From a checkpoint of a small contrastive audio-text model.
Training: soap at rate 0.0029, 7800 steps, batches of 256.
Data: trained on telephone keypad tones over noise or synthetic speech, 51.1 epochs.
Rows from block 2 of the text encoder, named by matrix and row number. Each number is 128 + 32 x the weight over its row's rms, rounded and kept within 0 to 255. All counts start at 0.
# q: attention query (text_encoder.blocks.2.attn.q.weight, 288x320), inputs 80-159
q.26 [180 159 100 104 137 123 132 126 169 108 151 123 130 165 159  96  83 144 127 191  87 138  85 144  94 111 173  95 154 110 152  54 182 119 109 121 127 127 148 129 137 130 157 102 118 153 147 151 167 141  99 132 180 154 110 117 126 220  79 169 150  91  86 183 111 146 156  97  92  99 183 141 119 117 117 173 127 114 113 165]
q.27 [111 124 140 100 122 128  48 155  98 150 121 141 102 118 149 124 105 131  76  87 108 118 101  95 145 143 118 114  90  81 170 121 139  93 106 148 119 106 106  68 162 101 113 103 131 140 131 111  35 113 170 116 130  96 112  93 106  98 137 162 147  64 129 154 131 121 149 132 131 132 121 103 111 177 157 158 114 100 151 174]
q.28 [ 92 151 151  86 110 168  96 118 162  89 126 127 140 109  93 152 177 105 147 104 113  44  85  93 153 128 123 106  79 100  94 174 159 137 112 149 156  93 154 134 103 128 110 143 148 153 138 151 105 106 136 163 144  79 170 110 101 126  86 111 117  85 144 125 113 192 137 161  77 117  76 133 117 150 114 119 146 109 149 134]
q.29 [112 142  90 148  74  89  93 124 126 176 116 176 117 156 180 109 130  96 127 142  95 158 100  97 124 105 115 127 168 129 103 146 113 125 113 172  98 178 126  62 116  86 115  87 118 157 126 133 142 151 122  87 171 128 159 164 102 103  69 208  56 156 163 154 118 124 154 108 124 154 143 119 126 132  94 105  90 125 119 114]
q.30 [184 158 188 108 166 118  79 146 126 155  95 118 103 136 121 125 118  95 111 160 123  96 111 107 136  79 141 113 141 108 144 136 160 154  78 134 147 104 141 131 111 141 133 103 124 116  99 126 107 152 149 142 106  99 138 110 118 156 122 172 134 167  75 118 136 136 202  95  60  69 185 132  85  88 121 130 172 132 128 126]
q.31 [134 173 103 143 193 108 136 184 102 139 124 131 103 115  86 178 116 161 172 149 115 145  96 176 106  74  89 221 137 104 157 158 155  85 125 112 130 113 125 118 139 122 121 124 177  77 136 120 157 150 138 130 161 146 140 132 114 187 122 110  99 176  89 102 134 132 134 165 119 129 146  86 152 133 125 128 162  58 162 133]
q.32 [108 154 123 185 123 131 143 115 104 157  95  88 132 175 148 158 196 184 131 148  88  89 146 181  89 140 117 123  96 163 159 170 126 138 127 131  52 143 159 149 120 131 102 177 168  87 191 180 110 128 110 155 119 159 125 162 176  98 111 158  93 119 170  95 210 127 127 116 145 119 118  86  85  74 124 186 223 150  88  94]
q.33 [ 45 163 135 101 111 193  96 104 118 149 142 153 151  96 158  68 138 147 112 107 140 140 112 123  94  31  77 122 143 122 139 157 155 125 124 107 144 115  98 168 130  91  66 109 108 137 124 105 147 120 103  98 115 137 133 161 150 119 127 153  99 130 146 143 172 185 115 110 114 166  90 128 102 121 145 194 122  67 159  92]
q.34 [ 93 141 150 117 136 123  96 111 137  82 135 124 148 135 123  72 112 162 140  76 147 151 145 110 141 192  98 158 179 172  94  79 111 109 136  80  96 157  50 109 152 193 144 133 148 151 136  85 145 106 127 160  89 147 102 129  57  62 109 146 130 126 144  72 127 118 136  72 118 160 135 165 171 138 172 133  76 126 164  81]
q.35 [183 141 167 147 141  89 187 117  98 144 182 108  93 147 127 209  69 142 122 184  76 191 220 167 130 101 110 117 111 171 141 121 124 177 119 155 162 174 106  98 164 119 139  53 127 110 133 129  90 143 106 129 131 117  90 142 125 103 149 150 182 152 164 133  99 148 175 143 120 171 123 162 135 133  62 162 140 121 129 119]
q.36 [155 104 142 127  79 137 103 143 135 178 175 169 159 191  69  79 141 104 138 132 120 108 143  95 148  97 107 143 114 203 113 160 184 147 114  59 143 156 163 134 117 101  77 117 115  78 148 148  71 118 132 116 100 118 162 135 115  84 128 176  73 112  81 110 103 120  95 125 185 161 116 127 145 112  91  88 115 116  95 163]
q.37 [112  93 147 136 160  88 131 110  80 160  94 185 131 141  70  92 128 173  67 106 152 129 189 128  96 165 153 119 117 106 158 167 134 111 118  94 125 108 127 102 117  58 119 146 144 103 102 138 138 147 133 100 146 147 104 107 128 123  49 143 101 216  68 138 130  97 127 112  70 156 154 125 108 150 102 141 117 116 158 140]
q.38 [ 98 162 121 104 102 167 146 183 100 130 134 112 108  91 139 113 122 135 105  92 189  62 179 156 158 140 147 125 148 107 103 118 126  68 145 182 134 137 100  95 112 152 131  98 137 167 104 129 140 143 143 104 120 154 127 112 156 103 144  70 118 125 119 137 199 166  85 111 120 161 128  97  93  93 145 203  58 155 111 154]
q.39 [150 148 104  76 157 141 114  76 122  96 221 143 132 100 116  89  69 118 140 178  95 121 121 169 115 124 123 139 123 123 141 110 136 147 166  93 101 133 157 107 128 104 108 168  97 152 114 127 143 133 131 124 146 121  80 134 149 113 132 115 185 124 151 145 123 156 105 136 132 141 125 101  55 157 144 144  79 176 138 189]
q.40 [107  96 186  89 106 147 109 206 102 121 106  93 133 190 167 146 129  97 137  99 120 167  72  94 104 166  64 152 138 132 129  44 169 143  86 105 140 166 102 183 115 159 118 128  95 122 146 170 140  74 177  79 174 122 178 109 141 119 145 100 133 139 110 120 107 141 102 123 128 104 215 150 184 159 176 108 164  98 115 126]
q.41 [135 154 127 159 163  85 132 110 134 120 126 126 119 110 111  94 102 132 157 124 140 132 164  86 123 130  70 159 118 131 107 118 110 128 140 117 128 114 215 139 150  91 162  73  97 128  86 136 107 112  97 172  52 172 117 101 100 138 120 141  81  86 162 176 180 156 165  80 177  98 127 139 180 137  98 113 142 144 171 130]
q.42 [123 142 130 175 241  91 124 140 161 151 135 131 101 144 126 138 117 141 126 126 146 148 123 116  87  91 138 135 165 175 119 198 172 105 141 136 176  98 155 142 124  76  72 129  97 168  97 156  63 136 146 126 102  96 180  95  83 106  93 154 100 176 175 131 109 107 138 146 120 134  68  85 101 147 103  70 148 189 113 138]
q.43 [ 74 191 132 109 157  96 128 186 139 167 164 160 155 150  91 175 151 147  94 141 127 118  80 121  58 110 129 118  64 106 135 163 165 108  80 123 139 102 140 165  86 121 138  73 101  73 143 169 137 144 133 120 164 146  89 166  96 150 120 128  89 121 137 144 138 105 128  84  96 155 125 150 121 159 150   0 170 144 124  81]
q.44 [100 162 110 201  85 110 158 172  46  67 145 141 110 130 175  93  99 132 128 121 132 149  87 111 101  45 116 122 174 193  95 152 151  85  92 152 141 126 164 157  81  96 177 143 113 170 134 157 184 179  86 112 117 118 115 134 165 117 109 113 119 209 172 159 141 130  80  80  80 156 129  96  85 160 148 187 118 109 129 137]
q.45 [ 96 153 142 103 129 115 125 107  93 137 137 126  31 111 116 138 120 174 174 179 128 166 135 133 106 108 146 124 135 119 155 177 137 146 141 190  97 113 126 130  98 186  95  66 124 117 161 182 138 148  96 123  88 148 131  83 114  92 176 178 155 124 101  53 194 127 192 145 134 156  76 161 192 145 155 151 120 182 168 169]
q.46 [ 84 150 158 107 110 125 153  80 143 159  92 123  91 155 105 136 138 125 133 106  76 121 118 104 103 105 142 153 136 111 149 138 107  89  60 129 138 127 142 118 141  76 122  98 207 153 119 175 118 106 145 124 136  98 151 119  86  60  66  82  71 148  74 151 138 115 130 114  86 163 117 109 108 142 106  89 109 116  53  88]
q.47 [142 157 161  76  57 131 119 115 114  99  85 108 117 128  39 173 131 142  88 124 174  44 114 159 171 162 115 114 154  94 160 146 113 157 108 145  82 118 133 129 145 112 125 201  67  71 102 148  69 104 117  90 116  65 126 102  74 117 103 120 142 150  86 128 178 104  96 158 172 140 153 144 166 155 158  41 147 138  73 184]
q.48 [129 154 160  84  70 123 133 122 162  77 220 126 138 152  60 148 157 100  96  65 133 125 128  69 120 103 157 133 173 141 203 110 147 109 170 135 160 139 119 144 170 117 124 150  95 151  57 149 108  76 156 137 122  63 161 198 112 113 150 166 134  78 172 115 185 129 133 169 117 119 120 130  84 135 151 213 133 179 125 162]
q.49 [125  33 104 108 172 148  69  88 113 102 142 104 116 126  45  75 131 122 186 179 125 117  87  74 122 121 149 175 154  79 138 101 118 118 123  52  81 146 146 163 166  86 176 161 151 149  88  93 126 148 143 117 119 169 148 137 114 170 157 117 162 102 142 144 125 135 101 115 113 111 111  79 139  93 129 166 140 159 152 138]
q.50 [170 166 146 163 135  91  99 204 140 169 146 132 151 108 134 120 152 126 187 178 130 177 197 130 134 144 194 105 100 124 108 145 112 120 149 106 131  81  93 122 101 142 151 125 172 164 117 136 156  96  65 111 132 112 108 122  84  96  71 163 135  99 116 179 161 164 128 115 100 156 100 115 124 105  49 173 159 175 121 135]
q.51 [156 151  94 154 134 134 154 117 122 144 150 155 185 179 114 114 159 127 128 102 150 129 132 147 171 146 108 119 123 112 109 132 112 187  80 198 101 123 110 186 159 198 143  69  79  78 123 137 141 136 140 151  75 162 154 151 150 179 134 131 100  59 153 132 137 131 103 175 135 136  99 119 163 157 141  99 162 135  66  61]
q.52 [111 117  90 117 129 130 180 136  70 143 108 112 134 138  80 129 123 176 122 146 162 100 131  61 112 117 125 139  64 106  99 125 114 115 157 193 150 177 135 109 139  88 108  92 149 141  75 159 168 115  79 150 109 100 106  84 189 155 180 160 103 130  91  90 142 139 138 161 133 146  95 140 120 124 119 171 115 149 127  75]
q.53 [ 89 106 104  88 104 202 220 165 151 117 102 106  49  72 139 140 118 105 165 167 122 139 132 139 146  99 196 134 112 145  91 116 144 105 142  90 162 112 120 112 128 145 115 121  94 146 134 149 109 101  96  78 150 119  84 137 140 125 110 141 139 104 107  95 148 113 177 160 124  93 142 135  99 138 121  99  89 107 167 146]
q.54 [ 97 172 158 118 112 154  66 149 157 117 177  68 166 131 133 148  96 164 128 138 106  86 109 112 103  77 153 101 239 120 139  93 153 132 156 152 166 146 140 168 131 130 146 108 100 139 104 102 168 121 133  80 172 128 161 126 148 134 211  63 190  92 135  89 132 159  88 121 184 163 152 120 116  95 154 133 102 150  99 101]
q.55 [ 91  94 135 139 162 102 136 169  93 132  49 168 154 108 160 157  59 150 163 165 101 110  89  96 131 161 105 146  73 103 159 140  75 160  95 192 118 111  78 118 143 182 121 119 151 172 160 110 109  59 169 190 129 159 129 111 133 102 135 111 139 120 168  76 138 107 151 148 181 124 144 123 162 134 166 122 110 165 132 181]
q.56 [177 130 144 130 127 109 100  77 162 107 130  97 148 175 125  86 162 134 137 124 100 124 123 114 103  80  85 163 113  84 149 153 148 117 110 132 167 123 141 181 114  68  85 123  98 125 125  75  82 174 159  41 127  72 109 134  77 160 156 162 129 156 150  61 146 111 119 114 142 167 141 117 127 109  80 109 164 156 112 156]
q.57 [103 105  90 149 175 155 146 126 133 134 121 120 152  74 116 108 166  86  93 122 209 100 160 113 135  84 123 127 164 123 108 110 103  43 135 130 127 142 166  55 118 115 121  91 149 135 173 138 166  77  44 116 183 120 132 133 171 141 130 153 161 158  95  65 228 115 143 141  91 189 127 113 130 134 119 163 134  88 143 115]
q.58 [113 140  94 143 155  72 145 148 127 128 136 192 139 111 108 149 149 163 153 155 153  92  59 120 148 114 137 106 150 126 105 132 139  72 113 140  86 129  97 115 129 127  98 134 132 127 156 148 216 168 160  86 183 110  93  75 132 122 124  73 136 199  95  90 143 102 124 157 119 159 126 106 128 110 108 122 147 103 106 134]
q.59 [116 136 108 117 132 116 146 116  76 153 102 156 171 112  62  88  77 114 139 119 112 123 119 146  92 125 185  77 127 133  79 115 122 147 152 115 139 123 137 134 166 144 141 154 107 112 128 101 128  99  98 107 163 134 130 126 174 118 196 149 137 118 138  99  58 155 155 163  99  76 106 118 165 180 122 172 147  68 114  97]
q.60 [ 90 116 165 204 124 112 174  95 105 130 112 119 153 160 134 118 110 117  71 139  72 138 164 138 112 136 108 133 100  97 181  63 159  86 119  92 141 130  70 121 105 103 132 113 141  56 115 114 143 112  92 137 129 153  89  94 131 102 124 146  59 167 112 111 115 148 120  64 119  96 160  57 150  84 102  75 123 163 162  82]
q.61 [120 110 141 182 161 166 152 137 151 162 151 158  73 159 193 140 153 128  93 139  96 141 109 130  92 125 129 149 113 164 145 153 160 132 145 190  90 141 170 128 110 126 158  59  94 132 147  64 127 105 158 191  84 183 109 106 115 148 104 134 148 151 185  65 139  88 148 180 162 171 107 173 127  85 157  94 121 109 108 131]
q.62 [126  98  93  84 143 134 134 100 136 145 115 158 174 131 118 122 149 163  42 179 109 152 106 171 140  98 157 115 116 146  99 121 155  75 128 102 104 169 132  91 216 135  25 155 142 108 133 140 182 111 163  95 170  90 116 167  92 160 140 191 122 118 166 157 187 113 126 172 155 129 101 124  78 144 137 176 116 123 136  95]
q.63 [122 111 100 114 173  92 139 106 110 157 143 138 131 117 141 143 125 151 145 133 192  83 158 131 106 126 105 133 132 121 167 129 129 166 155 145 120 172 104  90 115 126  95 149  95 175 161  99 209 104 100 138  91 153 172 136 103 149  51  97 185 121  72 132 116 142 140  98 135 110  89 119  83 134 131 149 155 145 158 131]
q.64 [197 145 174 109 101 117 151 128 118  88 179 163 112 167 111 132  44 116 152 107 132 173 189  85 148 158 101 111 163  83  89 123 164 137 143  77 143 118 108  90 111  95 108 155 111 147 145 126 148 156 152 154 125 150 171 143  71  77  85 161 185  94 136 140 200 132 159 131 131 147 166  91 109  96 106 156 113 139 111 130]
q.65 [142 192 111 119 101 123 192 113 158  96 136 161 191 170 190  70 124 140  75 124 106 123 118 111 154 123 164 204 108 162  79 157 105 160 106 162 119 155 212 168 152  95 144 127 118 118 125  91 117 116 131  73 177 130 144  86  56  86 140 136  94 143  82 119 137  94 155  97 127 197 138  91 135 124  54 122 107  80 115  92]
q.66 [100  84 131 184 175  99 115  88 170 190 111 165 136 144 149 128 157 132 154 165 117  77 185  92  54 190 113 157 120  41 130  80  92 135 194  90  78  72 143  95 108 102  96 134 114 170 168 138 133 169 112 144 146  66  99 140 151 143 144 120 127 142 166 177 167 122 132 151 154 152  41  71 139 117  83 101 139 140 141  98]
q.67 [132 163  80 121 107  93 176 123 147 115  70  91  97 156 126 123  96 120 124  91 142  40 112  84 128 135 172 140 147 152 176 150 166 152  95 117 114 125 104 157  55  94 131 167  84 113 128 157  97 151 135 199 121 122 111 189 112 171  98 154 134  78 167 181 104 102 103 184 139 194 155 110 134 137  89 129 160  84  84  75]
q.68 [133  78 124 137  98  68 157 130 144 153 163 111 154 123 109  58 126 136 125  89  70  88 132  60 153  75 108 149 143 117 210  58 144 173  96  87 132 166 138  86 160 129 144 153  84  81 112 160 115 145 101 100 128 187 188  94  95 161 144 123 145 105 138  78 141 169 145 101  95 121 134 178 154 122 149 131 138 121 136 123]
q.69 [130 136 134 119 148 118 113 198 142 115 140 181 191  81 135 112 124 162 194  70  80 127  62 145 129 114 116 122 105  96  79 142 137 114 108 141  74 157 144 139 118 178 168 116 134 155 180 157  74  65 118 159 112  78 102 122 105 125  57 116 112 155 140 154 179  96  88 141  94 115 150 131 137 193 144  63 128  96 114 144]
q.70 [165 105 124 134 187 119 107 125 146 146 121  91  59 194 139 107 119 161 102 154 146 109  24 117 130 102 104 125 136 133 105 151 118 141 131  96 127 122 138 104 165 153 116 165 102 129 132  69 116 166 178  83  97 136 161 146 172 141  46 179 132 135 135 118 142  61 100 144 141 123 134  93  86  97 108 124 158 168  64 182]
q.71 [106 182 114 151  97  85 148 157 113 184  68 147 135 111 174 102 136 125 115 145 100 192 133 118 173 112 103 154 120  61  91 133 135  78 146 113  89 155 171 151  87 112 108 144 138 171 144  95 157  95 149 154 139 108 101 150 130 126  57 160  84  71 156  84 113 125 121  98 155 184 158 101 144 115 152 125 135 154 123 158]
q.72 [180 121 117 119 125 161  62 160 112 174 161 127  97 202 158 134 112 136 102 159 126 155 147 178  82 137 116 163 150 133  90 120 125 110  83 182 105 152 145 131 125 162 108 154 144 100  78  94  83 154 155 102 105 130  98 124 134 127 142 119 147  99 117  97 146 212 123 107 147  90 105 110 179  25  83 130  91 103 157 144]
q.73 [142 124 111  73 136 113  70 132 155 167 107 203 124 105 131 122  87 105  76 131 103 157 118 160  76 116 120 109 157 141 147 144 148  92 139 119 153 147 123 158  88 139 175 106 124 127 147  96 113 149 140  96 145 147 201 178 106 105 118 123  81 117  93  91 145  74  68 135 191 155 132 186 158 182 124 148 122 193 139 142]
q.74 [123 146  76 141 187 184 112 160 148 105 135 104 160 185 111  93 174 120 114 112  82 143 109  75 135 105 108 179 164 147 114 135 123 192  78 104 117 117 143 216 177 129 127 189 136 134 102 121 141 103 136 122 137 119 151 111 172 180 178  74 103  82  88 114 145  84 106  88 150  93 142 103 135 147 116 112 107 147 150 108]
q.75 [153 118 107 168 182 112  96 121 112 122  85  98  99 119 123 169 126 126 141 133  99 127 171 165 139 101 123 132 106 124 220 136 137 126  90 154 186 131 111 106 105 103 172 124 136  84 143 119 120 156 144 170 109 160  68 152 145 144 157 107 148 120 157  77 142 114 132  89 104 117 138 172 152  97 110  89 132 132 161 129]
q.76 [154  85  69 134 120 120 128 103  84 218 137 130  85 187 170  90 133 170 121 168 127 174 153 139 128 155  62 155 133 126 117  93  89 123 108  92 153 104 111  67 113 157 178  80  99 146 136 152 161  99 174 111  93 166 116 153 159 139 102  94 101 135  88 126 124 103  59  81 129 114 160 113 146 166  91  67 149 146 159 162]
q.77 [110 165 111 100 106 161 117 137 111 108  92  84  63  81 125 159 136 102 142 129 131  75 111 122 140  96 136  63 160  39 105 202 138  83 165  91 128  93 146  90 112  60 128 101 135 141 134 166 172 135 142 119 140  38 181 189 110 142  66  88 138 109 135 144 142 112 153 156 141 145 109 100 123 118  74  99 117 105  87 147]
q.78 [113 175 119 118  37  85 129 120 145 142  79 144 108 119 102 173  94 163 135 115 137 142 149 170 112 127 119  94  79  81 154 155 187 127 132 120 185 184 120  93  38 130  94 152  85  90  97 117  91  84  86  78 135 114 130 173 121 141 149 178 105 148 128 142 114 127 166 129 122 136 145 155 128 188 159 162 116  98 130 191]
q.79 [175 145 108 108 129 125 125 164 113  72  94 130  94 137 157 131 145 181 125 110 137  97  39  57 101  81 121 112 158  90 133 101 168  95 126 120 109 129  95  91 153 182 119 104 142  93 108  80 141 119 113 124 128 161 113  85 133 163 158 174 140 133 127 151 148  97 154 157 147 146 112 135 144 144  98 118 110  68  63 181]
q.80 [148 135 100 122 122 145 114 136  41 114 147 136 143 155 149  80  73 125 157 144 147 124 133  91 151 145 164 142 120 132 120 107 162 119 130 123 139 113 153 117  27 177 103 140 111 143 132 146 135 155 217 101 135 109 141 159 116  94 121  70  98 149 148 179 122 149 152  60 136 121 177 162 111 149 105  99 121 176 172 157]
q.81 [148 142  90 121 136 135 125  86 107 166 118 119 105 132 116  58 163 149 172 126 118  95 116  52  84 135  98 196 100 110 162  86 100 131 163 139 156 130 126  81 182 198 115  90 159 170 146  95 103  65 144 111 104 170 140 140 172 140 113 107 158  92  66 173 109  93  82  72 129 142 102 103 120 160 105 126 110 110 114 112]
q.82 [103 124 141 151 153 117 132 139 128 131 127 152 103  80 125 145  93 125 196 126 171 134 113 106 139 104 126 103 181 153  77 146 139 166 120 118 142 138 144  80 180  67  73 122 116 154 104 141 114 110 135  79  87 166 116 145 125  92  67 132 141 111  90 140 180 117 140 121 116 179 138 157 157  58 154 106 124 163 142 189]
q.83 [119 148 117 184 120 141 120 148 126 168 159 168 136  99 160  71 119  30  99 133 151 112 141 195 130 127 183 174  90 158 134 102 103  95 106 100  68 143 120  89 118 116 173 145 136 122 173 161 132 120 130  93 196 144  74  84 102 157 139 113 124 171 154 114 107 181 161  17  73 156 172 213 138 111 129 108 150 122 200 127]
q.84 [ 97 106 103 189 108 180 190 127 105  94 142  99 113 154 151 126 140 161 121  91 204 105 157  89  94 148 146 151 122 113 158 161 113 129 130  79 162 139 133  71 132 114 129 133 140 166 111 121 176  96 148 177 186 118  83 132 130 151  55 159 179 141 156  76  79 109 117  91 190 128 121 126 106 118  55 139 133 188 161 123]
q.85 [ 79  79 191  90 181 128 120 120 107 147 193 148 116 107 149  75 188 158  88 128  91 111 117 141 137 148 211 117 145 148 183  99 188 110  98 138 145 112  80  72  80 142 124  76  82 139 139 116 163 103 108 114  70 143 144 107 124 103 114  58 128 152 123  95 103 128  95 110  95 138  97 110 145 117 171 147  87  76 155 109]
q.86 [165 113 183 114 175 155 144 160 163 191 163 168 130 145  95 171 129 151  93 143 120 131 115 152 134  55 184 169 109 126 108 157  98  93 125 160 131 142 116 106 112 128  73 147 132 104 147 126 122 134 116  63 198 139 133  96 123 107 131 109  94 142  74 106 180 103 101 176 184 138 146 113 130  86  86 144  98 105 127 121]
q.87 [162 178 119  82  84 154 153 134 153 142 146 140  66 119 124 163  86 144 114 105 134 168 112 130 124 200 157 157 118 169 165 116  61 144 149 133 119 118 135 203 146 132 124 177  73 159 131 157  36 127 125 123 114 102 123 161 109 107 157 134 128 112 137  33 155 133  80 137 125 103 158 188 134  60 116 142  60 131 116 146]
q.88 [122 164 131 110 113 174 161 127 161  90 149 107  82 166 117  92 137 187  83  62 201  91 113  84 138 149 147 130  65 128 168 141 155  98 120 132 100 159 195 116  93 143 176 124 107 205 165  95 115 162 142 164 115  81 149 121  82 161 117 110 198 115 150 196  99 109 115 105 103 150 114  72  87 125 129 127 159 168 161 161]
q.89 [129  98 114 117 100 150 143 108 224 138 145 137 186 101 206 189 133 166 158 107 123 109 128 160 113 123  98 157 143 104 103 114 104 100  68 152 154  95 144  78  63 121  99 124 200 119 146 150 139 168 136 102  95  75 105 110 150 135 150 121  85 119 178 152 162 193 136 194 111 146  80 104 117 131  85  98 178 158  75 131]
q.90 [130 154 125  80 102 109  95 108  98 114 101 130 145 125 173 124 165 187 124 107 109 177 149 113 133 141 132 103 166  76  86 181 150 158 167 167 100  88 117  76  44 108 115 105 174 122 188 124 146 101 177 113 158 158 148 197 138  64 144 102  64 148 129 216 132 108 100 163 109 130 106  99 130 136 149 147 129 128 101 148]
q.91 [111 161 144 178  85 168 155 155 145 172 132 103 152 146 132 133 144 141 123 111 168 140 143 109  77 149 170 117 101 199 102 128 119 118 130 111  68 155 108  33 154 145 156  60 148  88 166 140 118 120  77 162 144 113  69 152 125 117 113 121 114 157  97 168 111 181  67 101  91 154  93 109 126 170 130 101 165 153  91  87]
q.92 [200 189 106  80  80  93 154  62  95  92 115 156  84 119  62 136 121 122  93 120  84 168 142 112 130  98 142 147  83 175  51 141  88 132 159  80 102 103 100 169 103 120 132 157  85 151 159 108  99  80 112  69  93 114 125 196 166  95  93 188 130  52 142 124 126 141 177 130 129 163 109 134 149 121 138 147 122  96  75 116]
q.93 [116 118  98 125 167 165 201 106  87 196 104  46 134 158 114 149 160  99 122  51 124 127 116  97 122 118  75 165 122  66 147  99 135  87 119 112 108  74  86 169 143 118 120 119 155 125 115 152 134 139 141 142 114 126 131 130 109 177 147 123 102 108 103 131 167  72 135 141 131 187 144 140 134 164  45  71  73 134  93 129]
q.94 [166 124 132 117 128 118 109  91  77 108  94 128  80 149 121  94 136 108  96 134 149 121 158  76 112 126 129  96  92 100 169  75 165 139 124  91 168 141 101 122  74 105 148  86 178 103 131 142 164 153  74 145 159 126 142 195  66 103 161 170  99 122 136 109 111 115 128 158  86 157 155 149  76 125 142 129 177  98 130  81]
q.95 [ 83 151 121  58 184  71 156 166 123 117 120 128 140 165  77 150 119 157 136 169 108 123 161 147 128 163  84 124  60 141 121  60 147 110 116 101 148 150 102 112 124 124  78  77 128 172 177 151 111 117 145 123 116 101 121 139  75 120  99  74 178 127 127 115 141 135 111 132 152 140 157 200  68 150 140  79  95 176 158 151]
q.96 [129  37 160  76  63 153 139 149 140 137 154 150 166  83 147 158 156  69 121 129 115 138 128 146 101 171 128  83 128 116 137 149 168 117 143 141 128 100  78 104 111  98  99 117  91  81 166  76  32 112 141 107 128 111 140 164 159 130 101 192 167 137 136 120 118 145 128 147  33 155 120 113 166 104 166 152 121 186 145 114]
q.97 [146 137  98 128 110 141 116 110  90 192 181 142 168 110 108 106  44 152 134 122 173 123 119 118 138 174  80 147 161  96 111  89 119  69 191 155 155 139 142 126  68 134 131 153 126  98 188 135 227  77 116 187  97 143 129 112 137 140 189 111 163 104 133  87 134 159 138 117 144 104 114 130 135 181 129  87 134  80 127 146]
q.98 [ 97 143 137 113 117 146 109 179 135 116  75  56 142 143 173  91  94  92 139  91 140 119 140 200 100 141  96 147 133  57  78 131 133 139 151 119 111 114 156  94 104 139 165 148 168 100 154 177 155 174 146 183 108 153 110 116 121 190 138 136  99 117 122  97 137 129 145  91 120 134 162 133 130  99 107 108  72  84 118 135]
q.99 [112 155 147 101  92  79 169 102 147 104 139 170 175 107 184  65 203 105  94 137 132 132  94 135 144  77 152 106 187 155  91 140  73  81 163 156 110 127 142 141 109 136 149 138 158 138 104 147 139  86 108 132 124 116  91  68 163 151 116 132 130 147  77 134 152  72 103 144 144 153 159 127 139 130 155  97 165 111 176 150]
q.100 [145 174 152 113 215 130 105  98 178 131 154 152 124 139 120 114 145 139 134 145 133 134 110 147  90 168 156 148 134 142 128  93 111  56 145 167  99 126 134 132 150 118 110 141  94 171 144 135 114 153 147 121 195 160 139 129 137 168 140 120 140 129 188 124  37 149 178 161  83 137 119 110  71 104  92 140 164  81 129  87]
q.101 [130  82 127  98  97 152 161 123 134 153 125 142 160  97 140  84  70 118  82 174  93 146 188 118 110 165 127 120 103  93 157  91  99  64 110 146 153 160  88 124 138 120 108  56 126  62 154 178 147 134 115 105  95 105 114 147  54 155 199 129 108 151  90 124 169 141 149 109 155 139 161  80 131 205  55 157  89 144 188 172]
q.102 [116 130 161 140 179 108  74 154  87 165 156 149 155 173 125 160 121 115 106 152  98 112  90 113 120 135 135 151 154 163 100 144 124 191 104 126 131 172 112 123 180 153  82 186 141 179 130  86 161 120 161 139 143 180 177 107 172 127 159 157 139 116 160 114 157 204 135 153 164 104 176  92 133  89 155 153 106 153 113 130]
q.103 [154 179 148 179 113 156 135 119 135 129 119 191 106 160 134  80 127  90 136 107 123 168 121  81 147 108  67 154 143 177 118 184  91 177 139  73 102 161  78  94 155  69 128 115 112 117  88 109  78 146 129 115 194 170 163 101 150 125 108 155 137 113 174 144 107 119 155  80 124 143 160 144 131  83  95  82 136 105 140 118]
q.104 [106 148 119  72 147  88 137 130 159 144  58 120 144 168 113 136 131  83 149 117 169 135  90  81 165  74 124 143 143 156 170 166 157 100 120  80 129 107  99 125 122 142 127 110 137 154 118 102 147  69 162  87 128 163 149 103 130 159 158 110 166  89 130 147 122 114 134 167 127  87 119 108 163 121  89 162 113  95  71 164]
q.105 [111 109 123 114 113 124  66 178 151 125  95 152 145 168 138  84 169 135 145 135 141  94 129 136 119  89 168 180 147 169 113 112 117  13 170 108 137  98 126 147 114 191 113 164 112 147 125 145 121 128  84 157 166 191 129  98 174 106 129 122 128  85  91 128 109 160 145 105 121 126 104 126 168 113 157 131  62 127 153 118]
q.106 [ 86 121 123 125 164 170 162  57 121  62 188 136  78 110 133 138 158 149 178 111 170 126 141  87  89 124 122  98 124 146 125  97  96 138 118 100 159 125 176 129 148 111 134 107 131  93 143 149 110 112  89 128 160  95  92 133 109 177  42 124 177 146 200 144 125  59  77 100 123 155 182 147 108 126  66 124 163 139  87 164]
q.107 [131  99 161 109 138 190 133 134  65 151  76 147 142  96 126 167 118 106 100  91 168 115 117 118 174 127 194 161  95 142 107 149 114 114 133 184  83 195 131 162 187  74 148  87 116  96  93 153 132 114 154 160  70  66  99 120 142 148 135  99 126  94 108 149 163 149 136 120  98 184 118 116 128 149 136 111 197 137 128 103]
q.108 [ 99 140 118 137  77 146 153  65 181  96 111 137 165 178 102 132 125 167 120 173 197 146 158 166 148 187 119 128 125 176 149 156 110 180 165 107  96  84 105  92 152 129 118 151  81 123 115 112  67 113  92 163 142 163 116 111 123 143 126 113 158 100 242 158 163 132 139 132 129 100 112 124 107  68 153 132 153  69  74 195]
q.109 [137 100 138 132 130 109  70  56 138  99 136  98  69 146 155 191 155 109 206 112 165 143 161 170 114 153 126 169  71 109 114 133 108 132 144 135 172 177 128  96  49 110 189 170  83 154 128 120 149 181  77 165 125 164 108  67 144 127 131 132 136 189 139 129 128 123 117 135 147 126 161 132 108 155  91 151 128 142 143  78]
q.110 [137 128 138  75  94 108 159 158  67 125 160 162 125 113 109 124 113 106 113 124  89  73 148 110 107 140 148 126  55 188 128 104 205 172 138 148 174  58 121 119 156 163 108 113  84 100  86 124 137 153  72 152 165 113 134 136 149 142 160 147 149  93  97  88 132  73 162 108 122 102 133 110 139 130 103 168 141 169  71 134]